config = dict(
    model='masked spectrogram model',
    input='log_mel',
    norm_position='pre',
    head_dim=64,
    bias='none',
    moe='top_k',
    expert_mlp_ratio=1,
    nesterov=False,
)
Rows from expert 18 of block 3, named by matrix and row number. Rows with one number belong to one neuron. Each number is 500 + 50 x the weight over its row's rms, rounded and kept within 0 to 999. All counts start at 0. Numbers have three digits each. After the name is the row's rms in percent of the matrix's.
# up: expert up (model.blocks.3.mlp.up, 32x192x192), inputs 96-191
# down: expert down (model.blocks.3.mlp.down, 32x192x192, transposed), outputs 96-191
up.73 103:537536523580531525505525494503597486467490437548478534443561534531489433445541476527415584488526478424494501498453592533412584501533516524566504539507358526529562483535463459457506501501526511446500546529441489445571542551448554535542501435526448438469497545518585472529542458584499536503
up.74 103:496517501447512447502485436538526526501448534494422587424556515459417556446491542489535549509428596586547462494599507468469524425509487491460544477388443449510530524422481408449413530495417594407489521462507475457508466519428468512566496533518499546447420440494515498559537546548479504418
up.75 093:508475502513558474505510523528472463528431565401466514495589465426561472599534511540478489461529529514552620549540509585436382513514533561445526650462444530511530450422515445566481526513528392502560469555545493552484472509505547509483527505570487525521462539542440592439500481519491463499
up.76 093:413508461505411529509418491493492507451530534400462501591463440453475508541523534471528427470463499527600460470527491541446530474481593513440593557478562441359598445492550429606481534568485503510422535479460544544464429485487497522593453515464518509410466448435501486571418504443518409510
up.77 098:544422477370486482585510482511487427524430572458485518531428503505541485488545560590545612468411476543557494524527568531485541509536487426471512453579533472474510533476427467423558467476474589493447446501457490485511419559523559343558513487461458481547499560468381438526502491442469486535
up.78 094:558463440509514511507453474500523520474591582442574560539459513536493457608529414538481450521461539478605500538468500442576414549477414468496493490476547491434550549572538579464529556559511477517502498538505488422516493373479454573543564573429361546527464506479536543555497536518511505549
up.79 101:546585572446560462567511466490490525532496495463503559478483541457635452471534547488440511497445528471512489488599497470511488455460521514500519470477409463479447537463480467545594522372511528550421426488533434492448531514606464531481511478616588467479551586544520462484573631411528478491
up.80 106:472506502538594504411553446442467517426468443437576501492523515585497545490597550496454426455468482492484538485463576493436517454447508465445491551544540552508539520540546503525534558492524435505561516573413583454471593590439539542528525542445595474436468534443510438572497491505460560503
up.81 104:506604488523467486519517540427493544659496476588496504487525592465490489572505543525541569499470549463467482527517504434574475546525493499524423519474457375495512437502471552464508425503496452439473552521423520523590463562434575586460487552527516517476554528583583486408538482528409532509
up.82 107:475438489520485484474538537499596413473514510464567473448524513541602437516504530566572472545481551504497471479553489520438448509539536497612495516539473661563482428616598575466543424437472521443492462518450594496482486442511435358552487487555508561458502498485512496488481524507579462472
up.83 103:521474431467526503494516545451528455529507502502403458459491406508547495408591523479567478442544419567525499457467517518474525461536455589489434560525506515558520551419416539488517518434537509449529498505484478456475447449527465566588521381495474488496594699547479567476419531491563399360
up.84 105:512550437377526515519342533586573525443466508551528454434529460497462502503503517501488582523409469526500561426417503499451516503449496523488458592495567468439427529439555562555538456457475536513452481404489547534482514537497562539518468437508452592504537487550472585564584542511377535454
up.85 100:479539521477563482575541494508609455456520452508432534539544517530563521540457455543575520441508412414455411399503542513550465480460442427495550554570459500502554495423496587474386457511525548380476538522610502587477533421491454434584528403486485531557426520450536459504512536570501570471
up.86 088:550528477475475509498545540421515530583504584488560581471488566520506541520412543465459552452487454429445467505642534509549561546533543498475443464518485449515569541485555523515476539424443444506540509490538531478560470488479471403472535472486600518447486563462455506508573569485502467476
up.87 103:450558494546537568533489563503531534496498526450471587483560486571477531497532545382419582382431561464465526431451494516504536456515439597499426510538523489549523412498508477482481525511439524446488455522556491581511416564500466489483497423521512464572506571483519563461444478515501521430
up.88 107:487549499490442548559500561476471512473556421511510574575402444509509617389507545474574554493488431456451555517536526536609438481521579587501506517510484409468473508488559548532455558498572413492518451510585561437519561483546486560550515603464548546489391520391445524446475513481481432499
up.89 084:533457528515569527447470546450538515517532531526560474517494587477481544550490495549505463532516484566506539455523493496410439570494481533523550372563527549474515516458468458509493584499463494437534523462470560505594450510544428494488508434511530492424415483424381465529521488572447457550
up.90 099:463517507402482504478464525511436463459501463424569518419645561485485510451515511518482469419469449563453517449557546528520555377606599583420493555486456495506446488581429489456465527504372469497451513465480483453576470509532499439506559398579494549501526436519545442455494469522422458526
up.91 103:514544519489505505378503542565477568467570527486474403514573446476470436445563542536487385540505444509501441520466570447513520392479607618543524465449534523464495452498415494486607476508578473588479437496505508441430463545575456436477557442572528530498421497532545574410518434432490535528
up.92 100:447446442455449554476555464545465532504602562511487537445416531417588487484510598540464511503388507491588406564462436526451509430488513496467448501497478476582484478566594448478509429532541554519460509535497545506440450466500524456539541515548499497443450499459486471500481448576431481544
up.93 107:436497525491531520554446516590439485396607442520465438569480498524499520538441607539532466510473535382490433419567566539522489521407518400539509590447501490579531513417448570522455562452613493496459460489554417516485423578477474509501558512573484412569529536453561496496463567479575513517
up.94 098:578541435519565525491502535556520528463497488445563472490493504560488439519450505409539517450500528480418443518457468446510493546389482544488474497433478536535568503513527435590443468490422464480584478577548541613460522521394475538507578458610482577539517538529508454466467439543552420574
up.95 106:438487429538508535548478468526501519476472546450528446526584519456544515471595444512492432494504475504442545545556631538473557414481497527562465539493421378489444548543418537503419531392383591553489600454452520471449553438501486446430518463485536496520532473582515470461456578557380493546
up.96 090:520500504472479481509500546452499450578574497544516588535435519500426464449466506620496478484455407485564470440508406448546515413469541536553436533543513500415532512505551486551454528485522570511434501581553427529511498535366456542459503566587478479478425420462501530514573471493486514496
up.97 107:542568587516499479572544462527599497443478468522444562558442510551502456512534424474474560447540523561499489495525534395498492455443515494572485494360610514563411365531446498544513516555461530542495523458540439483633533583566444492530460544539438504476563534477504492509494473601458541487
up.98 096:554491556530464455467479511544552458513498498514546541460536465522465557471579543512515465456560475581524479438522522609546571516479368390574454504493499490518474504497469552572500473407475561418592584559534459520367523470504480417482543434520505463585428512546519492428526433474428443511
up.99 097:482595513546468477560508554518527519467444489579535512475476533463469515506414443523508481429511439627444450489440471447523579446462525454491508466592343527456559569527489538579479548526562432465555553486544407496538448469466538458514478562453488504483518548550517444516456440372497456442
up.100 097:456414452522592514556547519460504484417566496431503589588551553448568441387399516585498565485436459514539564537437464545585579503483437500543532437459455453478512520497434543515512489495563631577530559509444516545524500504440454511461460528529440500522474487498529400480527555483555544466
up.101 102:448532536510536529497532415542464526525396428606482508470520491378570508512445460442454532437497417524486450470452464486579522478431431447445499483555444450526517498571448522438490468404508501547432523630512482472503554485503526499458473421429471470506500430506513466483448557474498494520
up.102 102:527526543516527494479496485551406557440489423435427495550490578544551402538569411461473474504473526495558457395484507509508429532517510529553449427453498486482512569401509443474623532548508594469420552480531539505514500502440494557623602551471454639521547499399548537535517484480464460432
up.103 102:648542515563570541537465500453456445480478458526546504532426490563497613628502565529458493424509484528529461500493521495393508380460636469532488526520524569525454499548494581505463476568467497521559426556527462504466446546483534566462512504607502615450499429449478475514502432518519477521
up.104 101:475533476503446524448458532429515467514494532459418486513511602503499536491399451499459503417470525560452499651551517489451561514520527565545437434545569551526455488404509473501474522473518547620517530497589527500556427528415524516492498436534478516525538620449380524395626603569455472467
up.105 093:450521516504533517450487470489551529507555595482448561463510510487484527378584512484553493463494494563505527548489504559421520486546449433437507496414509532542533488468498534538444469477523515489501500451506480482475515445621568467535401555549573527406404436515509529580531517497458423449
up.106 105:508497545484457517476478448516538549473534542402602545604492558368430425476445448464451487551557490533510510557638468524446515528508647579449426467519441558506453481541547446506548527508511487477508460562547413399532538537494473474504500514534437500462472363443536470499485510617408526516
up.107 090:484453589609495526501463496622486580512450504563470535470571584479520581436533561603498565497513484470444437495548553434559454508565566465497505486517511487601468470510483521538564544537507443583489427520571528585391434396499529459500548472502492447489532553445449590494552477525492588532
up.108 099:481472403567560488577488388481521502566580498524475469515470433542535461473551564517503538493528540565464521542450458448538504488482543449505479481455518507557471519535528471592559513405411552540599465508446471577479480500516425446524529562505479487477533593470416494503420461476457473475
up.109 101:526434508526501565455477520434493481463479455507493599421522494534470498516505524484518526459528465539467625561420581524447512448553472431448475563567588604490470514537568482373539450553467454483504513580475488518513496491549469566516479467591512531475518499491472609569502574492464440469
up.110 099:579492428525456551444502519632545501526585490548455567473468537535448569414481518533642560545500514513369527489497520543547452537505534502595555529517541561441542478492502462550442532505456431481453500453537441480456616547487499437534541507582486552541570615463413503466547483521518376450
up.111 098:590526495460527405505501547398423434502468539418535450559553492519502592583402554547503458468443452486540441546475513586474520433498446534501541427470434498465506536494499527491522526511577378527559568464569449492536546547570520545436479524542504493505511583457544542426499472470491496490
up.112 093:529448574493483572560560542512529553549419549507471510514551535500541573451542489372447562587538517436495383566563538590510523472573525484515478573517460502415556536514494533515536542429465485547422513553462480528629494553476422474568511457517494456474538520493483636519476516532473495519
up.113 088:482434511519566579458518539463637452453578477491576493522493505494417548421427461493354392479537497492503454447509466504461557486459553503496484517505499550460445479476530488490530543524500443442481552508468576497464432425566614597535485484565403349512468448457476518508414523452531494497
up.114 102:487488431527531561460535585582581429501557550467552509442414533392468535476520542544515516498538499493586463491432520556570591498481495443531544507501466444456427449466527409464537463446575526446352462479463512481413539476549525516479533458550490555386558522503532471530462500528576474527
up.115 104:501427425608474447467509501505508594482483534462390455574514520517519536544485521509467572503439446522537523605581474504544591501514588497579450435429517549514503407436523476487413409518421542589523528521460610403471484484491574483518494446508587544511499514464485532470464599536530468438
up.116 094:412487445670556514564544483425464559518422454549547497474526595608535455513457507438550461559545562550492544584494496389456498473490458572429486559469424437545547493405480569506434467495509464442485513589506484512510528522483465504488504437539552471491442555472456554472483580457462406465
up.117 094:453510618435539503569558489497610523572437463537506521506494506524456449529525402480431502566599517572563566424502458543492497486478495612489434554473458559525585562498488525474521590446430489512543536407554515520417512485408563477512544530455488528534541487533490531494502530479438467468
up.118 099:498517522444519560490520512537550490511523420555609505554491486511555494535400575548504455662508526497562568484466416465441532505550479559488462498554496550450500564472520491457521547463495435450425411365377487476477469563487582603511532477494503559511548512537510462559529419520511457500
up.119 101:444555496540464458502433551495520500518523507474439557572468521556516475450476379497581500518499451606484563531562461459501473528444572520480568485540440580521450491480533502520471563519493480503517483526396412534391554516484396546477559534363459541364500437544420528551575448496522547485
up.120 095:420516523527522464471475551509573523504602550523449443428486453522585540491547622544459436482598438510476439393566498535512527458428478508530488462548530502511529484444501388503568496528527571474457445491547544572535444425511461391540543500505451421501435418497475457485427498497530481497
up.121 106:563510489448591449617441506598492456553566433539566551458458482527500564486486490430547487513440455454548479518481608467477566418586609505499527447507454567477577532400516494537522492422452601372505477499522446530478490561487468546460451504568583501516483573552553507477447519501507445512
up.122 103:519466403480524432478406482561487463533545454454473483530481547540531489415415557465445455475438550485516499440582572546600496515486486589540472633484473427500561502439559543489534507543454573502537460522541585565467495466546506480416546566433548555571470473452458579452470523510572476529
up.123 097:526567557465506481487456536572500518527452536509483530516473588438461488454407515511451504517485501588493495575562459524536488417576430486528391508509418482489438540575530546366529570451513495485461560485409504582529550414506488521467479532469526478509516483518525544417612388540510443468
up.124 092:513568421489481475483480543520517511535571508465571601493410509552500501533550557569448510576552585527544409546492497547493539516503449458455445478438452559475427488513490537423507420432554454508496638556565512493528648369532549448548540459500524485414384550510496512459457460517378505451
up.125 105:520530453502476407478529501409459595490517501520461549431548383415397403484445478445481531505574500496541428458492486510428528486459441468586542554553461440511553465446628616449501458473458459550549518529436515500485521541492499480593496474573586546478432587451510542507526457557386513485
up.126 099:506482527482545474543499537532590436358428580476560492509523536632541600563502558496524543616519506444537520598565573430466490463461557514534429441496592481542479380539555442508430578461477487500501519471544496453507565452490479498489388569539522523526487587504525489524478554555537507439
up.127 109:459505503504557480459639502498511425466477527477536510446592537508461539518604486501574392477570446500413677467505561475452567536538546490484513527420464492506477473498488522439516466535466491488455438519495464491560486560508487431472471506572431512576473542608502568593577411438480479610
up.128 097:503494498534515441577528523491588492448415557517593518490417463534463551477559554492502474513475520562420399371537560479484463501507423376443506503525462482484475527466493432509588475540475551462449573564520498399482389464456410513471496424547552512452525505479506460482580488485513419417
up.129 089:576525537523626538461479501536415465572517568501524587486442473477507560508483513491595524467567521474381519483443504480631538431416511449512586541540518430442330521508486522536554542561620454519486560484550544470496484421545553486527557482503555461473455469452512474427392468451454533503
up.130 099:465461574603484593531453574478513479503512504474540552545432521504500510526530498547476518545521544521572417481458451430525444444550602586400466448532418415426529454451474454450534512567432502449547554513537540487558517580516441501542435533534447528565511541590438529515598555469455462582
up.131 094:484447496439478547436617524453377405452493466532526568526500489509614467621489552565522545520424500460497444460536458478476489481486568515565452465467470481444606500481526413570489547569514468477431522467521466471480514486565434470447421532484582464565412490494356535423479500467481556520
up.132 097:469437555507476546496411516509481481464507583484485462451524530492666441463528542494538460526499550500530470485594526504568451448555473456512546437445547485481579424424450558509519527490611562438435493567528527564460540468495533531531527560681500456549511493527509506577485529492528414590
up.133 107:420492508493468443515473430550509437526610546456518486579474541468546501511509588521554470458413513610529449450464513525508476394488521422526568445473418579490497514539540570565497567612542476541478517554485592445491479551508368572445461455497472511436520460523452473484410594494455452518
up.134 099:458510528420504488488508534527519497529389470513433491514424448482563445497590443473473574415443439525496524451454477470548591555401438559506556507502438576527446502517594495565449496519584520470509484463531605512454443442522532443491521579456531410395430565578460552514540492517577492569
up.135 096:434459517468544531525548589471525385538448511489487439493599515546526504443517491548513481577501467475500557532521471486494441498567426538535581425548465544541579563624456443385516466589471473518501510432468595467521480558507527415437515530570442562467406570531459499423520519479485470587
up.136 109:490490430435429507383508470470562556553454444484455527350422400509551549541442503557527469545514473481524559468532481472529455583556486478388582481523487385526482543479522446547470538469564480528555470451497515491479548490558564552496485493520487514504494473604480462466564487580483529651
up.137 110:505478482520460515453469335601466535502533447535499555478481477483408439410482522480470498477468480434499467468441478564488511486484515407534473521428469545420593505521452550556468509431520534577476477507405479492424498434531451495496492454509466407524564461464452455415470514430558554493
up.138 102:552434522530509430477517526488455537477497572483462534474511494424482499472505575476528483516567469507412507525432485436515391485489520512429538496446534561553532584502545553455477453471635548487516611503538541481400533503522499489531463589477478523511400496444477473547487608504478426482
up.139 106:580545505583511461543556501521440462502441565537544500569551484566488578556502511526567433493496476482562494404531540519543512563344485528469515484504446566444517482634543533427573460555472532522528460532549534588450496488519455443494464422585533479480475528487505504516392436456477518475
up.140 104:542447502540448440487411427515514585504479481457451475425567513560491526502455444478465504483460453490476522489475478479528506562488450394464508423444528559477534532449463420518478464534532521572596463478448517594445519511457533620446460554466502497454389498415569587598405497501509542555
down.73 101:436384481469518531571545537390419503445515445509492498511480501551499548575497507553510450562565504460455518613468480495514486509520469489475440584526464520490537535540571548464509559530456502526474506506416406519538475528581449412551497506472517496520473467535518501426547504544572457465
down.74 099:561480525525579510473479462640513434531459509483416557564512472432577508443464499490549540467534477575482515534454531500539494486426544438502517533517521543473461462544586520490512485455454484573492554488490491529524507428457528593461479553513576450466566519501564502523545532407522515423
down.75 097:515480546523540485394439580431524563540467422460421562452475551485464519532503547479474527539486578525606525558541456465448430554499531491431411634507515474515527513452560518488533585514503601503444539583562523485609408480517577505568456564410489502492600510560580542567443480502435408567
down.76 104:556566479544410576469528590513510522526456480575553480516504414599517489441541487530446473524528517495484452527438493543434388465524590391511459540569512472448537505537548523543596520483480508519415552469479536553497531584472437482592484495523460523484496559467499541592463435386497498473
down.77 104:545483339473517468443490487465587516531553494409522465555578420569410515544544483560555518464567492473425498485507560505438470562483474433486494419497568563382431505505536522488478583572453532521561565529444488434474481463524464480537514442470520516504516513451516551505524482460450573539
down.78 098:520562416499577562512550422505586520528566476447498508565467465454514526370565509602478453470659488396482509487595546444461516477446467435491531492629487491492464455402488505499495432509462482555560481518501487535439559521484482573452482530588489493471557549462459536453497545471492484551
down.79 098:514562446449485423560415573530524428504548575540560472513513550506469496430544514545438514500542441545445533531503527484449480526571572497537479582529413523532474486445545555528441444532482478616549522441543541535473484576530606479447576495502418505538497494458591509476509491328555535568
down.80 103:647474469470485518413563554511541495603533556509450553559439480491468525553489551496444571401488478551487481480456563579521464556498503436496598493547458442480525575550500482505505584430491500508383451581462502481373540414512392610449570502501602485550448492499535537552597474449459562582
down.81 101:612464574456495554518467522542413460479496518445483510428538548475485448491522502432526503505556485523503502524543546487521561544476470408494520493414519528490505548523572517551477525502576510524525562441523539435436542467540513559438530400471554557528514612544505570430458464490418539580
down.82 098:428500543536496480420566501490479503633550493428520476508557595491473538476443659471465451503420584578432478444419533551583471502526493487424430566371505594536408534518452501474459515469557545492439470482441538489587467502483494552498484562453524446452550481459457492554549467517530507518
down.83 107:439500495546524558471450553475460473520518493455472430460418577542414461451579500493559534599574461501408439515556544542511487513481523517474476517495546515444507490517498464486489472423522460427548513489368582469521520495511500466557490536430473570459534489578427439557470484519456392373
down.84 093:493620490421609512572456483459558580561411489405507545414508539579507561459546415486467422522457545450521402481428538509480440481502435485485566476444533480495485560534503479469455409442483555499429468514416557484513546476573472506557518514445469436389550530524523505474489439453559475507
down.85 099:554477510524538505547492448536570507549496510459408428537499538549574494531487535488530395507488488450484429453417526378464434476411596429605487555489393441493461597488468462537554509467429481489584473515477436553467499538448496454483483460522441464402493483524493495513511585552466419518
down.86 092:500507456481562425484496562473507544439544508518510510445515455513513559503579487510483565547513552459376502529499560529523432425491523436530479499522566468492480575331494548642508495525499434498426470567554411430580493466482504489423473534494459552594596557440562477488463516472519547486
down.87 090:510508547521529536487489483410466459516507530424527468454491542530429524443522498512496413475414462489479411580463531400508555571397550588495552501515604531531498468443454479448571501466481504553399549489553510457463400526546529548456608505548508401516482513626537459466541455462558514470
down.88 104:511435401434548529563444449444522601574600483497447518511550458478523442499521498543502416500536462463494581578590519499496515517504554477599482448530564525536568460539534410497462423470416578450492494487461578435470533551477477534545493545495484453562418498475521430498518529580542448457
down.89 102:550479612595453494509474408534510525522546479532577552516466593457510389458430374437535505483451490579525445544495550471524514470552480574584445550532538461468562544437448507534549451446577516487492469441512446505438519447549430582488435520506529523502466449554434490415498559447587453495
down.90 098:468498544576565581472480606551464513509524593591459522485542527523396458558510368534448533500589455482548522467431404514489466505416430541445453539452523507517492512553490413464438478434551508453528623566518471425522490523522461519377485434552514610533502440536504451478545434478514426514
down.91 101:486580487518565528452506537473499468479427446457451480474459447433508543491382552492417440484510495539474464532540511594423488455428511536505503475487450597452424501531407446516471457580476514505501458436484449550540446482501556513627463456424503478614486522512501605603532486553432477548
down.92 101:570462587461411506529521495594408510455464533518455485509559467500434508522466529577450508484536520432466454518482499549547430442492532477495506476444484413530562423506537580426516517535476589503526519530495481486418526517501484452522484545533469564479484504567482355550514494573363528529
down.93 097:571509466406398505486497578478581559559501481402468473590442557454536455507413427444599485464451459455559408495532518561530458474527459529563496472535531496544487452543578591559413473479583584470522505472552526456493503438482470487540488411487589456525415481432452488467432493511517636551
down.94 101:530537521406551500550510531521474533548426511461524596500607410429525403508506548368395620500605513483426526520507544505528588527523414412472473488542455487513399436476507502497482405529573463560520514440537495509519459529458554511515561535497493518486473465401564452528485431465540503457
down.95 102:575555408550554551519467503436548498487516537479532407384408467435523468529428489420452469396553536504439555524497464571476488515431612447585473508495524491494581553472483468523563567528392513429567443417449489523474447476499539521485515507496518511530529571494471569479504592498484486544
down.96 101:465548460457456552610496482462471543611519447541490472560514499544489535528537496470492483473579509487529519443558535620554494559472513497605491483568544458565508487500387449422440475503467519463562428578550433521508570502468470538520456536627559481475515467460487547550479599505452461473
down.97 101:542534505503527430438531466485509458458503455593465566462514522480451430540570554482481576370489513530557460557416601576515511488364534516578529509521449471580561529491509572471530469428383481459556512514508528481524508560605542454425497451531378507489618463533521498625518580584450470475
down.98 092:480479537479452532543435473519434505518464432552502496418559502545503526538497523498440534506461476402524579524515521556560543424523494546492443464513458598445494533517632506561478417460555580511530489499489489527476541356545497546548509478499556491418583525508593519547436440489569475559
down.99 102:478537433464308520460556512464562540533564448473617479473449502484527526490518540477410499491465594602469495473562445552513438530402521522492477522572509459504505473544519474486505513507473475545335480519529452470565480448515506430458543512484532595516463506553520490424497419522436580532
down.100 107:558493516540418596539520485516484532509440544544578534501549483533479549531514568557519541518415481459517509508533495458474568465486454480601466526419365443517435560481437533481472500486498601447463518553410365546541554483488503542506599473420472580577431549489503513486486511555432490502
down.101 097:537602545483546439484530475479501512491487492560529457402460518464558480598564513551498558468451540477531476586468445446511457497481366518565541545616476501541540523460525527472470498519477542564552517474557610532423548478519520460454503440533413533446558553479465501532485462590477498389
down.102 101:456445434506491526475397515456582476487509471532498436515538482440523548497519462542544507505491452452450644435423457438532587415487484527483452470545538549471525478530507408407593477532535505415499427477443491516498474567529452416441460612486550469526492492530516523556501516460504435494
down.103 105:508520485539534517455435512497539509557408524456508476582516576403470508529442581477498460503487571510563466484509552515454501444499518557498550495582412532572530483523473602542544523560449594549404465461418481448540496482494496483573419446472483504541552428463608441391478573486529620536
down.104 101:455556410590543521454505534494542580463494454530409518539594559471416453363380510435534487460479497424503469518504480426608533436530566523482534453525509431598533512524478415493504492520466576504483586471414598483492526405514456500535501497505552509588469505532481551561491454481561476494
down.105 105:449493637561463540478508555399514493433552499486461503478491486472471523510504404535428418482498531436575488497542464528428563536446561488521540484515547630569528424538521435466496469544428482554580448543495568535558556462490580614508611459540477527536539509481557543480406475578451602515
down.106 105:468449483494576506432415508559486489501500519508542521440461417447526504476502456498522524426485503529426434578564491503565475526429617529532486531596415405530553504505441488530529476456531442502546526583530535513439430353464601540418505603470568616450601581504507480434482540514501516523
down.107 095:478500479537438443544511512583421434535555435493510513466446480501429510510495477514515510517484414450472497531518497513435494463454476391528532540447467368480540485564518446549491506552492400556495568488578577454479532483526543531450470437498503469494554403453520447518436541583464606443
down.108 095:565557472438557436524411515482486526373574587501490469517474490419455441464427491640487596557473532512579495428492525518415547478501495476481517564533400476436559500418549490505465387491427547503537434512538448505520539517543425541492437571534500487572496551507515541519440518452525554576
down.109 104:437564622533512507504445480442450487487477573501571446531528449501443538502563397485480502481504468607451462604506590502449457546529499460465538462587456576533431504422553360500538467518519518498495534526550525456454508487479499570569472469399506599552470437549528485472499430537531414495
down.110 094:473505460597519503562457499482435511582505516458512490440457465632508437574462434532518490556493538447533445531474481532421498452448478503444548483458427452452447501478560489378427585489527539430522389476488414360543534653494428523525473518480445489492464486499490497439469508471443529529
down.111 096:569509496480442636533485508489483494563444589545451456532514521391481423545506463508510505555450469604482403489503519525505514539516523440469456433457578475515459508540535434435467467510570557482538421519474475502499495366550484486505477474486499484514518547529478477433463492509605439504
down.112 098:452488518464501477520523622500467443570524506456434457471499545502511504534443420480537473551448448552524490474417554507529608512480517522512555453457524550542408455486552450582466392424549534535480435428483524614344510472478482492409463497439504624550534589413553537468537483549447418468
down.113 093:474522557514510527516452501459498506412605523476511514529453392501547559451423517528518519486487540476425531593519394424515485487489480522563561625582474453409614574503471504492455449552470506581530648505489418455527453456467558555506583456474504529533497529532447397462429576447492531415
down.114 099:506485472502495449489484553450437499538544435412568499536544499502517478528508586492498590509459509442612521519529453530444464515471474511481485532433444503443528417455454508498367509629436439602546437511503554560531462509561582520529617426542421485451457503565602479565533430405419441556
down.115 107:533514525518492509522445509477503451402500519512485575585587495483446459432494433520489471472427568455498411537425529586514518540509429460525565450564461549573498467394436415508420509554482567532477501586536483501467554565513491446485460567467554496581543493540535555547454498526582490464
down.116 097:481510511469450580482430546547544486494519517551556506424511470470450526517482437471564496586498550443418465528530564547591540536452600491459428544524404435493532424626456513545623507564579506476415490567495360472492535530541602493553484530470568525518571551493456546511451444468456502441
down.117 107:530463450494479545545492510483484443370526447512534543493492461508516450526501558473555537593573511478462376547462437445462554564503511468572496585402534453507631427575473535512560494502480456503566417462499521544527473513484424439528449550490560605443578523562441469486573525389557441457
down.118 098:501415498554569443470418505489586482533466415564509586467538530529489515486539510537521636657485441530429572418522490515494494553475479384430510569402403527516447500475487505424516482497521466484446455513510536518554517486499458497484464521564399423406563552586498407481451522486482538416
down.119 090:526475520484535502568512505507512576494544503493474463475493423579601486527509474543565493538481494504558483509510556528471552518539565539524469525548396514573458487546445493455521543438606516534468596497482523548463567483501560559543479517448461524415490468550440545391409542541558582421
down.120 099:445496498541411526470463447489505510534557492543446541418502514579493526410489504456528502448566498497482524469547419546563508519517448586585441567504511607498502483544539507562434529530553574485468501463580488447397481513373524521414555480462529461469547464571435573514466412407490493500
down.121 098:539489584471435553526475420453523386459447468490525478486439539462494454461450502588500496501551439550581518494534494465419461543462501435510455557457514512463519571556490519493459542589492561543548555608485469560598554527500442560505557426463484597469516544511431608506519533518516522489
down.122 099:539491488476531450606477437507474555499508465508577498616501529474547601506520470587506499443537536521601479576429510483471580484462434577544527519371620472434466523499448583526443467515460507520490498463558529488488538538486517497478559598435435444504467618467530529510483487478527555523
down.123 102:457527547465479546489500526425526473536497496452468450557479490511449500506486418569501561482476556470520577498527564532535473470423465500500588514497559463400511499613483651444490527495470451443502379401433516585459616516452456484492493518429530482479578498565448509500445426452514439558
down.124 101:460484502424501590445525521484503550483439547450445525589409446471517506407579585485444467562502521506552451599552495546434530574521444614502517510483486458533385484544469494478480503503575612493530532484503547492484589493648406555490447487500516461476597471516432424508469512461468439521
down.125 099:433547560527455556464487477488410539507571475488479469559525487458457472549447508517447480529579567428504509474490508569413494494502493531497566461448566397478547549553471473454496507588514516476501498518513492460426537468411547517538495485618508477481420577504591424565520507404504458486
down.126 099:431479532454554518528438464498535491482561517522511534572470461377530518441504588519466495482492419442529486430595507568564650504456474593485546524443495511554583513406520540431535466495472570496612509512528456412479507511518541521509555445530610497459514395501485491471524442488507527422
down.127 097:560479507464409560454548477438463464470435536542468483567479429404502501512469526478487496519577469407494600524465522422494492515516526572493379434461472533511505541418523421511507560533427411499502493543546456541523433531468504504519549478445537431458433467577381537469522467588574512375
down.128 101:431489416445495485508518536488538502528585518405494552595505552611474501502513464447553469428432446579417576453492548496415513559511479409515541508456535569552445381482474527505384516589509528541421501491508617495482479552413488512516549467532561488578569475552572533422528513473506467501
down.129 097:504489445481616525404535586468520463489514513484500532399491541517571526493439532419504479498518458481434522493565544512560447503491551514467426476566415450483451551524501409520431448456579542440396533380494550521537519441484542415465529496414517462523569505502485468497433476413429539528
down.130 106:560551501538518558507548564386456498500440594506535494465415481492485508523474460527547542414599504587506481477432515456468593560451574444452487445451546515478454453486482480537461439518469431569483424519539402441405461558444495524579443569500560508574533412543487563477537460560504546529
down.131 103:504423520469524479518523571575423585587475473463433476546456448454433509622492563526470487583581511459456491495537499450554507513466501483460472510466535437522546463483563545437531543453497458499492467477480559474474582514466521481600395454500470391542470523479335500501559485502459525497
down.132 101:551644511533399485514472504564373492529503483542473482452474476487519566456534528560438453401439593482514482541531463485503583489501593438457470465484559460581432461458473492420419407566477474479442518561493519461490525543494479463530485521496576390517530519442492439606456482470464448392
down.133 102:473524464507494535483412488582544526521411469541522456647525499487469445545546444458540419515480599452414536567501546554418536578447486508528480565402548508481498519481520592455507545473452571528570565513542446470436514445528440470567569528611524516453566428520441589448499442554482486516
down.134 100:575453441464485464575499551492581528438442499544558518437473474486462480482494466541536517479546487530536370562447466533435437409550553461548422574485476391466536537479553442480455480577504455423552457461581474456578529551492568573497451513556540480517500428528515522550505502555510525547
down.135 095:482507519450523440547455422408558501470499431475427474524601477527462548464563480476544384589434547524500464486554473423528526508490536532551526493449543518553461604503517460522429558502444463492439471517563385593460561495533480521502575506508466525494467548509520469529567494481424488550
down.136 102:442479487419546518611518473519425378493527574436500401477452462544556548469488508497487486510473558550433478471512506589501556622531528514483622563524484384559428452521450547461489481558575464495435501499498558554524475474551472482460529459505502445484456401564509562524549489529571480461
down.137 092:492407524491485550492555509535562576519502460484659530459497510510462518522491542379435510480534584465566439468539541534524482505483519551482582495472530534540373352527446545455501456504545444537490483512440496417484498507468468504537471555353530402558536528463562444561525514480507599480
down.138 103:529466555367465507558484417496520512624651533464505498502476509454481474569466577454477572531542537456465476535566418572441539481456468537627461419449437470578519542433529487533469460463558458526514442541482541507467507486459524453451542483508453546603444459468529479520435503552397500506
down.139 099:453546553459470538464544529519451545450538443472510475474543522424456448505580537456431439400444486471479541464529468531462539448543445542643472540536531386452438565578506472475473505552502480476489391461525537414514480592550497596459460435499515548508494497479478621545503493494615498434
down.140 107:418488484423523482527524459548553548449502550449497490582471485441386492504604566429485505518510475442540574437523493531469514467482525514509509522537473600456534524481602498533428467447455350502506591548542520422481499484513463484473489485531443548551435498430548556510560493561476437568